config.toml
dataset = "simulated sounds of rotating machines with and without faults"
n_mels = 64
hop_length = 160
input = "log_mel"
conditioning = "class"
objective = "edm"
mlp_ratio = 3
dropout = 0.05
optimizer = "muon"
lr = 0.0021
adamw_lr_other_params = 0.0013
batch_size = 256
epochs = 149.4
lr_schedule = "cosine"
warmup_steps = 1140
Rows from block 9 of a small class-conditioned spectrogram diffusion model, named by matrix and row number. Rows with one number belong to one neuron. Each number is 500 + 50 x the weight over its row's rms, rounded and kept within 0 to 999. All counts start at 0. Numbers have three digits each.
After each neuron's rows are labels from the 100 clips, of 14848 (inputs lightly noised), where the neuron reaches its highest value: "top examples" is what is common among them; "loudest" is the band of the loudest frequency at the time of the peak. Only what is clearly more common there than usual is listed. The data: simulated sounds of rotating machines with and without faults. In brackets: how many of the 100.
# fc1: MLP up (model.blocks.9.mlp.fc1.weight, 480x160), inputs 0-79
# fc2: MLP down (model.blocks.9.mlp.fc2.weight, 160x480, transposed), outputs 0-79

fc1.375:368470548446471475486596515611490529550562501457544549532488504527557448507489428495461520480469499582431483450467578492511526518505524447585475468397485420514505543462423519498510408471447501540502559465468455519524484416477446512571409525
fc2.375:535499487392446496545524497363519519529470493502545535519492532448540347540522413525517580496446529439502523496567512475471507480465466519607496492533513495550400420479528470460565302527464487526564505537540510414491543513492500457562481471
top examples: electric motor (68); squeal (33); bearing knock (33)
loudest: 4000 to 8000 Hz (35)

fc1.94:626470503529530493550507449557494387459514510483522505504518446474486496464491387525535596393377533445426491444475508529497509542501425498510483467540478511447386530519466472527577499499422502493481466502497479564537568523482510473453463523
fc2.94:438551534575539441529447453578466504446477509532630539525474465450384561489554474500537683552577528498542498465525447445496418514485664523497479479569548524531556564476526487512526528498534457461460507502493524453508468486383535518550426456
top examples: speed: fast (78); slowing down (70); gearbox (53)
loudest: 2000 to 4000 Hz (38)

fc1.205:518631497512482487443448517519529500521550484532482405475543490479489423510416506456476521461473467542501580496465453441493453483551513401527479524502423528538515425449511512506539534477483500492374566492555521533502445467502374442458484456
fc2.205:531604448508485427453551464441528503491535446571462573536481501481549571465490492527501502426508550495468515474451430479597523556494460446446450576516551647464529469429492488504527538616574515418500566536607504506497534418477587586454517429
top examples: conveyor (42)
loudest: 1000 to 2000 Hz (49)

fc1.87:529475453512536481535456598399519633560471517484502464494423528521520440493404462529530451496619522550478474454464469468490603441507412463519372551476455479554432541433493475536480500494414563479496479438467517451507535505483471358520560421
fc2.87:491488496501482464536522549585499676530496475529578458539441476549479443482411515524503544598430529493484498473470433494422561455544569462556500460481528525413564488511518497511486594544543493509508462558538543606459336458440508554531536562
top examples: pump (90)
loudest: 2000 to 4000 Hz (57)

fc1.232:530530564460468454365517408600502395425503475528501501528457482513507453428516508472532543390430493434479384445509526524518424529534665451513473468522467535481524483506502458497570486530463495436470494464541476615465494500507499565351404576
fc2.232:549499538539500492524531539508494505518462478500492511542544584618461375486539483543495641415542474442547538511468532517538502530533273473504533528536522535567522439511475445448474515491496537531479493464447488407486544485576515450377568475
top examples: conveyor (60)
loudest: 1000 to 2000 Hz (36)

fc1.44:563486515413532503393550527524409457493504449498647472572507499556503506517594489551458602556407534530517450640519544500447398530542456455496508535491463534568458510439513499487532616578513503510522540475522474610477427491555473541578509555
fc2.44:503478508359545483612483449485495502499441499536570477536499524509474541502533548476474592539594472423521476463483526486562341497476523501543512516503470507492516523551540498516511495555497498541524563630545553468505520498574460343603464479
top examples: state: faulty (100); bearing knock (98)
loudest: 4000 to 8000 Hz (60)

fc1.162:540490472512536498534500421448578520494510444473444429549525468543526446480523481466554481342475542569440409504420536416448475448487512480475496451480436463427472567436463460481478531463504530536487509531415531602442477479407527366396504480
fc2.162:500415461502526490434513526564523578571485469486471488437524478570602422485489493502501524401501527548503571512502437495485488464502514450474506516489519517539529498481523509483504568503539507494448486457530481448539504515228556546402546574
top examples: state: faulty (83); rattle (72); electric motor (30)
loudest: 500 to 1000 Hz (52)

fc1.127:515499489557594455499531503547436491472452527455426573459444439475511429515544543474507487615552506459378504427532522597442451479456474448465429552531524483475455446473475504462484573503517507488488516445527424361543483528536489543440526478
fc2.127:539443520443509486527496595490504484515575514464589514427494428629495570489536529500513515587560444538482519490501511424499418463457587496460511497413508554444544598491560466477511507478515564440515447566495503286422437486512509454556529497
top examples: speed: slow (81); compressor (65); turbine (34)
loudest: 2000 to 4000 Hz (29)

fc1.35:450524443474504544453497476462454553423462488506550510475460517460447540477532606429449392525482394596517505511501559507367442473543556479472477551485529485385435518454543520447404564503503495503524531477441503406439386403410552531496503441
fc2.35:463487468499502500539549480516496499528516473490619495516457504449416474451459512457518473471519582549523413520438421527421516507607483544550455527520534577629615517520459464523551649501515472481480528554455519560476522458267508413492502395
top examples: gearbox (67); slowing down (60)
loudest: 1000 to 2000 Hz (59)

fc1.340:580500510506517509483468581462514542577437600529513530484393563500558489536502491453625461478529501570448498398452528511498562591594491486554433528531380520477476530499446500540481464537446528476484488464437463494484478523518487462474443452
fc2.340:462509511473531526506552439442492518433414548560546509537559422519514490554488489564380468511512520550565492565466490513500425402580475491478548536519653536499496507500470486585520466552558491506518480463425459449464511528502524505455556444
top examples: pump (70); bearing knock (32)
loudest: 2000 to 4000 Hz (65)

fc1.446:481468532466512514439511446474540433494421478481478496510548433495462440436505549498425552453487468441558493513527475496593477593462559346513525542393545456465534379501494463483403500493456427523488542557442451475509542536478534526458419463
fc2.446:495441527482508480519530520449471548466434510483506519489482523498493425472492526492580548477480517468387455483504508521530539438506372273471452576473395525553501404466545432524599470592536510456527575567462499464519520561509495543469507466
top examples: conveyor (63)
loudest: 1000 to 2000 Hz (39)

fc1.21:512508548497540560592472501466490511578574511458495466491489580464441426528456461528478572550539504523536516453515547523453466512518471472524466569494493559397546501561447512512606422515551453484453561558481564557532430588459503470348522558
fc2.21:476532444492512488502547498436498554457555545558505506549463532463509611518558502518502563562425490532462513564520508606509498489465588462519480454527569492561464390545524525505487455507437594505600590613449547499597514544525446536423546486
top examples: reverberation (74); text has "room" (74); text has "reverberant" (74); text has "speed" (69)
loudest: 2000 to 4000 Hz (29)

fc1.361:502526563545448541574575528535481442613484497477523414450525525384469521420475475549503481489508537446483584519517466518408589506449490561519602515468562440577402542471460515529474493441458456512505478509454428487523415536489457538461504596
fc2.361:514505515539455512493406395477498435488443496569549541494525505491467499434542508521425486511450488456550457443517556617443514528475493513526350461510478460467583441537496489504618532508434537412504568516453434568535654496410515575467443492
top examples: gearbox (78)
loudest: 500 to 1000 Hz (53)

fc1.377:504584483460519500575515468437539483475486525512458498525552550529432439509532525462451529473580493563536417441471455479542574485533471517467524485532495460517567477533528466520491248453531469524602509542527494465442439496355525503524494432
fc2.377:510490468526539529462489436590483429568464463518589455490485531598491475512512520463477533507524466471507563455490458494554502476442528509477523532481521433462500543550559500484527367558493495559447510449533523470510540479322538540532537553
top examples: speed: fast (63); gearbox (55); electric motor (35)
loudest: 1000 to 2000 Hz (51)

fc1.336:555457521467497445454471455541480515437533451509436534517478439448416501461515511533475493408489504430477454484489440497477459471442522475476470452469485467476453505422510448447519471498476525493515450467477485500499443511490443474549469479
fc2.336:433496508519513472475522479543501451507516544509528487588474530458363522512455471575507538455519524588476458506502470476558528482553532503503488514563536520508578424480558505592512493549491533451468523562501510537535582461438513531512528522
top examples: gearbox (50); rattle (37)
loudest: 500 to 1000 Hz (36)

fc1.305:440435488518479536481499441493453498567501513497595392435510582473592488527495499520436480474532486525595492557523492414503592550559464505553475550475529517488503608519509511505573475460457453455513465523490542554471470484511512394453524550
fc2.305:567453460406568540499539536490506497516491469434579496479492465523568452468529526504449449508542552454523582485464488489481571455492557485528557464446472416487507486538443523538528564540543536497469501502493512488530433475422484472453493499
top examples: compressor (32); gearbox (31)
loudest: 500 to 1000 Hz (32)

fc1.379:543504506606490425581497492524534365522516443556443446505541533488597462521507469476546435501501517376479447540512463549552563542531501455462557473511500519691559555520490466546524448502508500496550526525528478524427418556593466553479460508
fc2.379:567499462495485480374507554481494379532489538487439479448487455522571481521477469534473462506411457564506593468483440473479571438524451525452484527462527543319400532504600521540528535476572517484514424467558546539523522492597498460467505527
top examples: speed: slow (86); turbine (73)
loudest: 500 to 1000 Hz (45)

fc1.382:562509513442526501524513499506523480481505505508452517513515492532615315449435485474480612512384447445493494597469480479496534404448504501454472444476436447480426509469490503543483588499542480488444494513451517508473505482515470462409515418
fc2.382:520529481499447423430500528513479455502487458491474488397492467565531429501511516460483626492503430494478634502437480488504555505528578491398511537491451503505546568561554587492442661449537514537423480466527533557526457495457532459514496574
top examples: state: faulty (100); rattle (88); electric motor (41)
loudest: 1000 to 2000 Hz (58); 500 to 1000 Hz (34)

fc1.120:430487419511476460512578425413517450480425460459512511524503503598539472499475511470503473586448487473451477478545479479502483494535449496453391506508485481496489530543482442541492490514508481509491545488546453618408479452519563466398535444
fc2.120:423581484446427497512454475592471551552567552553590478481471498480475477471508507540493493592475489446508482526511488536509579495427567517491502448531503496454482448371507546443478558518589401443471472505475522467505482535456488499522603460
top examples: gearbox (64); slowing down (64)
loudest: 250 to 500 Hz (51)

fc1.478:506626526469487488533467530525436504427561445490488549506431493534454455481553492503475502478452527478523453500466591523498480503441622482396511446477475477491488408410436476489520412482494524446546492526523558544447447504553512520363361462
fc2.478:499562514487487547523565566503532537575505517509563542465570467496525463599480526467466529503498423404533435536458546458524415532485334515561450443462483438552453491471479509536447451422469531566507502513531566494470522534560536461381523487
top examples: conveyor (97)
loudest: 1000 to 2000 Hz (71)

fc1.402:565476493429511464454537530484521473449501371452540470504370430518469560535493473555459512487433566444427449439434471436532529453325555510520534452555488481440458535516520573532404488532502536640484458512494565546594523487625467477513490501
fc2.402:447475563468542502455505515528499509555537444463592496462583535494439459612533459523518588447465446469519474568470529448491517473412436489484467511492565522551461524556522601460582481532515472339426470523543566518535589521649514492465516572
top examples: bearing knock (52)
loudest: 2000 to 4000 Hz (37)

fc1.100:428493443545491455528492465428469479592519520503464475503424499426454497453602537564481526455553431536482555403515494527513567601476606528512350461429456471520551473485485467464499429467536436463490526552432524528446518417553482515446537529
fc2.100:446495459502454565482516512475472444430503528563450501485579509432458447507452518464505584498529516502533392556532521484464572490462387461456567446487492516512582447499484443471488373440457479493530518576503500490465544477587469630409496479
top examples: speed: slow (72); conveyor (59)
loudest: 1000 to 2000 Hz (53)

fc1.76:534377610493499512497499530571469529490549500465533635500477477495515541489510520581421490501506544529435550505456523513450419421492458467607432551466571501529515513510549497499557482425414522417474502502549470530497428514603384513542528563
fc2.76:500386596453473488512477456571512510533574532460532366501502505459509530493466463389567534477455450519561618453455457540518576504523550481414540538522428505452506480545582557521474484469552511567522509498582480487495587503562600574520481596
top examples: state: faulty (95); bearing knock (88)
loudest: 4000 to 8000 Hz (29)

fc1.83:507522408447479474533408408449466468544487532552502474478506568426526458514425535477542574507499518541518442461511462449477454524451534519434491440583471578557436508451519520419472466511543449447523423461591482524485467590410352562572483444
fc2.83:471503596479497420481441472526464430502541527476405492459502538460447275516449508468500658531483440488477599462483417552510552495578423463420494568460472515441598506522499525572454564488572497481478523497514530502527465535563423459549494572
top examples: electric motor (62); bearing knock (55)
loudest: 4000 to 8000 Hz (44)

fc1.187:540504567568457524497452520405526516536484458438450469452509516573512570484495629467418594462414459443550475437528561463411470469444475512432548542472537487571494547433473491491414511435509488489597512529418475570467506507521467517487507493
fc2.187:416496510459529444460544571417451500486488475467442473368505551445568570492437415471510571570361473510508560541496378477486480488479518474542420543498569463439561633528431555469529504463523526484494468543516519487495507564505506479566526442
top examples: bearing knock (61); pump (34); machine: conveyor (29)
loudest: 4000 to 8000 Hz (26)

fc1.126:601512558379485525510460516551478373504536547520555472511498525441520477489520542529480469503432528558518494506514498483500471474509480466481510537495479584503469553513485492468534389493461487466486487485542475493475477544481471547418439557
fc2.126:509543476315504489622437533457488513485491556459655476526487495495433442540503526508467428562608509467511472467527465509530440476574530533485501538502493504533566455550528520536501480565488500531564580590488545560457509454457446431432518459
top examples: speed: fast (61); rattle (41); compressor (31); machine: electric motor (30)
loudest: 1000 to 2000 Hz (44)

fc1.357:475484523400453531433520444488492447452488488417605503504462485437499522489544490520440474547409512482450551398451463470490363545475548524479414553511456522401455420439455489482485655517456465531362478453426516549507498416521502502444458512
fc2.357:473560377512501516441453470460470377484519490463523535588424444422450485489579501458479542564509480622442520501507415463426417523471590574437527462511333427405507542546550512554498451409497449476461500521514423493529485511402487472550459548
top examples: speed: fast (97); gearbox (77); slowing down (69)
loudest: 1000 to 2000 Hz (62)

fc1.173:367519431601481520531484507483462595503471475560455523411446514498450462464473499501465393618622588535507615479466476520494430494519430477495462481557550486393469396479461589441445451519472518482481503410543501292543569529526460446576519467
fc2.173:473485528547506517507573546528474625555522504485398523527493484537487474516540428518493539642484689460535479539521503490475420510482544497495508466450459525602511532495536422474484548456576495519463466552451492600513408493598519562613565568
top examples: grinding (54); pump (37); rattle (33)
loudest: 2000 to 4000 Hz (50)

fc1.323:497493528494494493523506543478497522569466452515610379450414475487568467478508512474501521504544500364459537612493478477547490416591582469498501433439630486461489443501484530462510512484455473416650519527600440447463391517475547519589484546
fc2.323:417479530520384468472504540619464600534562463517591527504481491518511542434474469545594445464399508510528414535502502485425555482456452455508554590527545539497504543416486437475542608534471456470412535407492486494470576503552499486491500490
top examples: compressor (90)
loudest: 2000 to 4000 Hz (42)

fc1.98:463470500520463514467534396479478478541511478469506517488542506455497409516572519555463466393572593507502591539448468525601452541575482475579445477530488488394652520519548496556653519465414509365541388436536513545483482460503487531488481576
fc2.98:488467474494446531504512497559486443526510517529538502465517566475519358545506505541497516440519529493533385511496582551506527473494438492495458425507485454618428429473539460464535515509483531524477473506412458522522589429480512518495484569
top examples: gearbox (64)
loudest: 500 to 1000 Hz (56)

fc1.245:503503475550450527507435490653535518479495501517493431405504547343533500496488497461482533541539517521484582482479519420447493516440510494550518594458588469556583599486506526467496438485438491496371512450507518505487489476444461461479530542
fc2.245:564507479504504526456429531324526475518504509446472488527447563339559564492477478521490565531470499568523493516488572538527540544508610502518537497531553481501452371549530487519551466537431550512585504506469472527496531471308492565554497462
top examples: gearbox (94)
loudest: 500 to 1000 Hz (42); 1000 to 2000 Hz (37)

fc1.383:535519478452519502465521505460581541523469563422424515483518429538338472479499502495575388546434459503421517525477541539547563467470370513498524424510447522633464571540478503472524503532493483521487568547438517508525547528475540486635468431
fc2.383:511484499381516468492482548490516579519468463525476537420491482492398472499527538506501466569446512487489514551499537483455520483517607507534535455468498514439419525485438503520496523447517489538476439514499514555482494453391518399651507513
top examples: speed: slow (75); bearing knock (33); pump (32)
loudest: 2000 to 4000 Hz (30)

fc1.250:540503465569556545471480272505551485537472495528446543498459515599549501502465459461457593550493465537499413486452498514498415502478497490456472558435436558459571560530440491475525422549539534553292528484480534511423493490452468483485507402
fc2.250:557475507507473527500507314518491517492507508552433572456504567638615550505521489463455616533474479475508530489483463526409433526459579457518475489506416420529468502506559514489544482396496552552611494516418492515524464502440468495492480563
top examples: reverberation (69); text has "room" (69); text has "reverberant" (69); conveyor (30)
loudest: 1000 to 2000 Hz (43)

fc1.257:514541575581504495522511550486452477502558485461431460603536534529470442451579511532476410450458492461533461599569530548499419518509562548467571561521488479595469429496502471505536523573514518515463517547470549622502535524589544534437543574
fc2.257:473522509492557482552513504469464523461443463569368510428524520508563651515483557542486397468511496563534479576434518476533453582502404419502508493533503459436542491581499494511511570452433524497487514588544517451493498538668523418511473441
top examples: gearbox (46); thin (high-pass) (34)
loudest: 500 to 1000 Hz (36)

fc1.27:487526520478491457541513531526583398488556531593447370533565610458505505454390456470511631551438496395496548472494373474574530481410356575506457510513501489461468470503460445538480571463550511527393478477507508443489605535467481454467475437
fc2.27:401522517470569516589478466520505467490533511502498502514525549525425529468477561496467627530601522444522389463490491492473411538498687432535492490491433533518572535493497481461423563499582466508577553547530496599486360514482501463490507542
top examples: state: faulty (91); reverberation (68); text has "room" (68); text has "reverberant" (68)
loudest: 1000 to 2000 Hz (69)

fc1.161:531467495471514462399458475554493581490517446480441480468441462542512445459501483559514540379566525483453469382473433459573522462492428452580475423505504477539489553488469510450588407406367525426522434403532482511592669530538470486490451564
fc2.161:453520468521533499641583495452535564493446538474497504478465441547517504506513483515493526406470536474429534491470475507403456546554543542546500602485459482474490497447483463516549474428465563531485577611515501502418326471508497485479517330
top examples: speed: fast (85); electric motor (54)
loudest: 2000 to 4000 Hz (40)

fc1.4:472457490404524528534537496515506487496447503508507541505443488544373517491423449400460629585540541519511518437437418427519519444443551512538400527478491470474455436419551514419561612493541529440429546471506512486520491555398624467412489451
fc2.4:507484519422486538540425576489537608487460472536538485508456517534335500500504494582489679511479504463482557438495507479530470499527548505451482490409497489605427453502489467563477590548487491490519541604556451508464483493475514524498486536
top examples: reverberation (76); text has "room" (76); text has "reverberant" (76); conveyor (38)
loudest: 1000 to 2000 Hz (45)

fc1.259:497525466512504556423587480522491452455513481468502472412511641530489424535574476476490497530446466465551518518492513511401440546569487512618456520446455512525518480569528565584549532507501516664528480513445469525495533370480464533496492500
fc2.259:501506506445479556602550468507503452521511460467554463532461618586420438479522510473480559608541468535541454476472502517575414470456543504519480465530448484503407522465520468468522564532538490623562486546529539483541449579508493462462497551
top examples: electric motor (82)
loudest: 4000 to 8000 Hz (25)

fc1.163:423448445460567502481465505510515546468469544499494452471417455559465518462483480459483520530547420523390549421491511495408517449389611445457442508488447447573528610444546539350430595545466515590398558454538519477476483447573543493450479407
fc2.163:460503530508507507479542485578527533434486560550531555482564511564469586541533354521504495373396544531549421479551548470472478533463395525559508554521475505473407456498434515496551577535456451468440524467490423464516625515519532521424482417
top examples: reverberation (73); text has "room" (73); text has "reverberant" (73); speeding up (64)
loudest: 1000 to 2000 Hz (35)

fc1.460:463531492468520479457436552438415477466455481557513507498504487489486479543516431490489542438492487522455486495444506577548432509406611443455407515527436453479533486486459447478491530345524559481497477483452483473529458585489524458447449510
fc2.460:520552509469519510473532501462618503551525481549522484556483461465509450522492561471472548457451522499519484507482433550576585469520337495481509536561499505535466437497439479547478507462476420520520497527456532500542551557509490544427535513
top examples: conveyor (87)
loudest: 1000 to 2000 Hz (55)

fc1.40:476466547498381318538457471526520451493472484467468449556555445455481412610522535484610519430544457451361491535605488493486458518474487463455475544469499489464512479507465355441509525432479487512468540506400401542471487507495511446506476583
fc2.40:422508503494572465468471446553477403498516471510563458381521422447503520411514578516542473512394374502473477463488422456430607489506487500429487530512503522459443494463546637542507522545504488485482434506586501455515390532504545441507502450
top examples: thin (high-pass) (97); gearbox (30)
loudest: 1000 to 2000 Hz (59)

fc1.430:580518501526515513644492417436492408524490565425624452513552512483479527544505384460510481540396503483490497463505531521448489537489476527460455547509419439434425408519450495567515498571509486486507533624440482581412358483484485442530511449
fc2.430:511543552390505464442448507564467466479526509535678430446445464567415477455416401496482533636584501469538537469501466514521449483522540503495496463482536543534628544498513578497488559472531478480562515494526534416535569502338447510583462557
top examples: speed: fast (70); gearbox (54)
loudest: 2000 to 4000 Hz (45)

fc1.429:500536518559595547517456485517540475603391424484514551543503533464532501508557586341513444479465492504521546377545554505432495545477459587570612471467522441456529491537433447526475502462454493463557645464524472499546440461511584478484437496
fc2.429:490497508547631482452541492552441448410388435488504478564534469508486488465462416619507459475441504507501525579531499468472514467446489552417447439482498466555456510500400421496529477435549515528495602357495450436609535482521452453462585468
top examples: squeal (46); pump (43)
loudest: 2000 to 4000 Hz (60)

fc1.422:555504550498439503483465496542548433462498490510324509462521515552587399458514586480470434430406458415498542491507485493453500534411427513452434520461449468363505547464470460522462491488506498541461490469460497542440493513531464537433465477
fc2.422:521476466479521443470502554521502461529472453470520491440546507528448535504541586513503490578604484497526433547393530511431554540540626485460490524454475476494505468528580538502485657520531522586360513510462581610533345451436556431557494570
top examples: state: faulty (100); rattle (98)
loudest: 1000 to 2000 Hz (92)

fc1.15:442405468319506447441466504470475573492433456506512463527396444532385473467454474531478573520571481492523496447469424509568576385470482522513541466477454464455534585470504419442431420475510467514409489438439502488550573497557485521496493449
fc2.15:457560438504487531512471480520473483474500539536534524527492501465382465548522515530459652495473504519526316480485549498463451498480523454549476484556469477577342428474473468493493437440477495485563541497466497471496495555539488482403467472
top examples: reverberation (98); text has "room" (98); text has "reverberant" (98); conveyor (44)
loudest: 1000 to 2000 Hz (37)

fc1.315:552621503557502569518606476478542496482516522498479568549549443471511446420546504629429498528491477561421517574541438465477508555453450447531381508465492463514523487522443527510542467479523442586531571481487534525527491529452478498495494484
fc2.315:417548495500533405484488459482475513508460438518528467544548546487471460393517496347578530526480553521551462463485607459508521490487478415446573438458543482498487483539453510517458458458490550413471561422486577496555521527453558523537578455
top examples: pump (48)
loudest: 2000 to 4000 Hz (40)

fc1.240:489508512482454486489487539462516423488514539526525488566553560508482407497455549494443468422440474490501561415529441504437480497472430520468431478475458507533363446436490464574476462452500481522492461553429498547500453478464560435541476519
fc2.240:598530484555465515487480416575535430590491441437507490478569518533545508451461525500477478478541484467547430501506513584487480545561506478511420500591445461491581587520516518495539553487525485579510483438531455540535554434456545426473493544
top examples: turbine (63); speed: fast (63); gearbox (36)
loudest: 250 to 500 Hz (34); 2000 to 4000 Hz (34)

fc1.304:541426476540535496551608483494434436532367429530540586451409468497523518471520340464555465470513515508563462504504563614522513489519481440516549535504546507452482513500519470483555479563450495620529504465559497527410455527511489509499559595
fc2.304:518436533472542500565435501501534547465357445554485484449586534551514519516509657522455453457534488508428443446490470599545490523496488457481484592526460538514475521475508438475473454587527504403487519421535517478352502561490522468483444607
top examples: squeal (46)
loudest: 2000 to 4000 Hz (41)

fc1.51:494513538563575543523499474485594513499556485444382464436468496560473453465454543479609439481408422473415515567434584500488548394445487474485543545489517511506444620535455552513524471483433518547452568537469553620436502494503522517541469505
fc2.51:542476443538405557456497583534534558543429492540398499545521499551500613540497547468567511488622454542472517585542597500527489431631534516489515480479542438510555407533534428501512502496462529556486442479516501445572483457527571441554502527
top examples: state: faulty (100); rattle (89); compressor (43)
loudest: 1000 to 2000 Hz (47)

fc1.401:552509484420470473370510441586505496431529512557504484476466511513488400453538567437490425497411469558419489470533494454441426491503452480494502540515502507563323546395471478482424526463422526513487465493491462395489492473528483530560483511
fc2.401:565492505551447527472558481436498454481485421500537474571527551500516498494533568430520541459496488466461489592488533567563596498453487498536595419492599459477454455573460510436379471492394505587563519508499506448523539509427475429425528463
top examples: turbine (59); gearbox (41)
loudest: 250 to 500 Hz (35)

fc1.49:516472529503509561408587496531457500480464438477545488463458531559532460457612535554418515521429566487517588540484495510461391561592422504470378513519517471519489464484491579486567579505496485577468490477484443515426544473478544596474442538
fc2.49:480527480330484505646509523475466621497519525490619494534434529557508530537533565549471518591576555504515375518510511536521397488420578493548483469495507512512489487524482471499514561510511497550593521593489526495509499479462551427448447497
top examples: electric motor (84)
loudest: 4000 to 8000 Hz (32)

fc1.373:495476502478483308494439489484542524509507487538526428490497467536489456572465561510685428511537424488329482529607440460533568459521485461486522503498520484566502528509404402472470458450507523503612564451470404519510612532533505541509519514
fc2.373:441530466424523309502451543496521530495533442475551469403468445591451423445497573534581499576465352526454507493439436500435561496528503478441512518516555531486493512471550614471486522546551518530458475499517548492432431450514582404523524487
top examples: thin (high-pass) (94); speed: fast (66); turbine (47)
loudest: 2000 to 4000 Hz (45)

fc1.324:485482451461517523559468483387480581460498538400621493479455476415502439455459496479472378509564495568513552383478455438525600450500352488501421488498515497449445492453507535503520461432432461437593434494492471475500506487486494383560457459
fc2.324:413510518533507518469485469689515634466483498598492476554509418507566537476483492512483489453459546390487432456542464489456584467621592464542516422528508598583584454512475449501477489531510440515481545504484477592513492523601473546503510528
top examples: pump (97)
loudest: 2000 to 4000 Hz (65)

fc1.400:462471472437493576553431539476382524417538585461453555536434484462454471397499471496542473466494456489429527552496478507504458506533574459478576536522521476506533525449396525534595519578461605520428454483442316519476503429523516435429501519
fc2.400:493500457481437412584573456461581504569481586513524418502474451501454502465528503477393535474473525452560475477506591452547512471447393512566401547493436495517463485488418528576437444525532397476564521516511314467541524462513445487447466530
top examples: conveyor (56)
loudest: 1000 to 2000 Hz (48)

fc1.140:546519498475515509505455503529488512491540502485426504559453472469535470587432534529464528461616591485504453564562540472475319480540470491592419624424477455459507398482445433496527443484534504515480504467433486528495364431485457462484521491
fc2.140:583464499529504499480484539434503519483488549457423546483475444513422512449451652534543457495437543564470548541408543491523442499508515515540432406561514506551489510522561562545534457517517570481478484561559478536526534558468501525457513443
top examples: speed change: steady (60); thin (high-pass) (52); pump (41); machine: turbine (31)
loudest: 500 to 1000 Hz (32)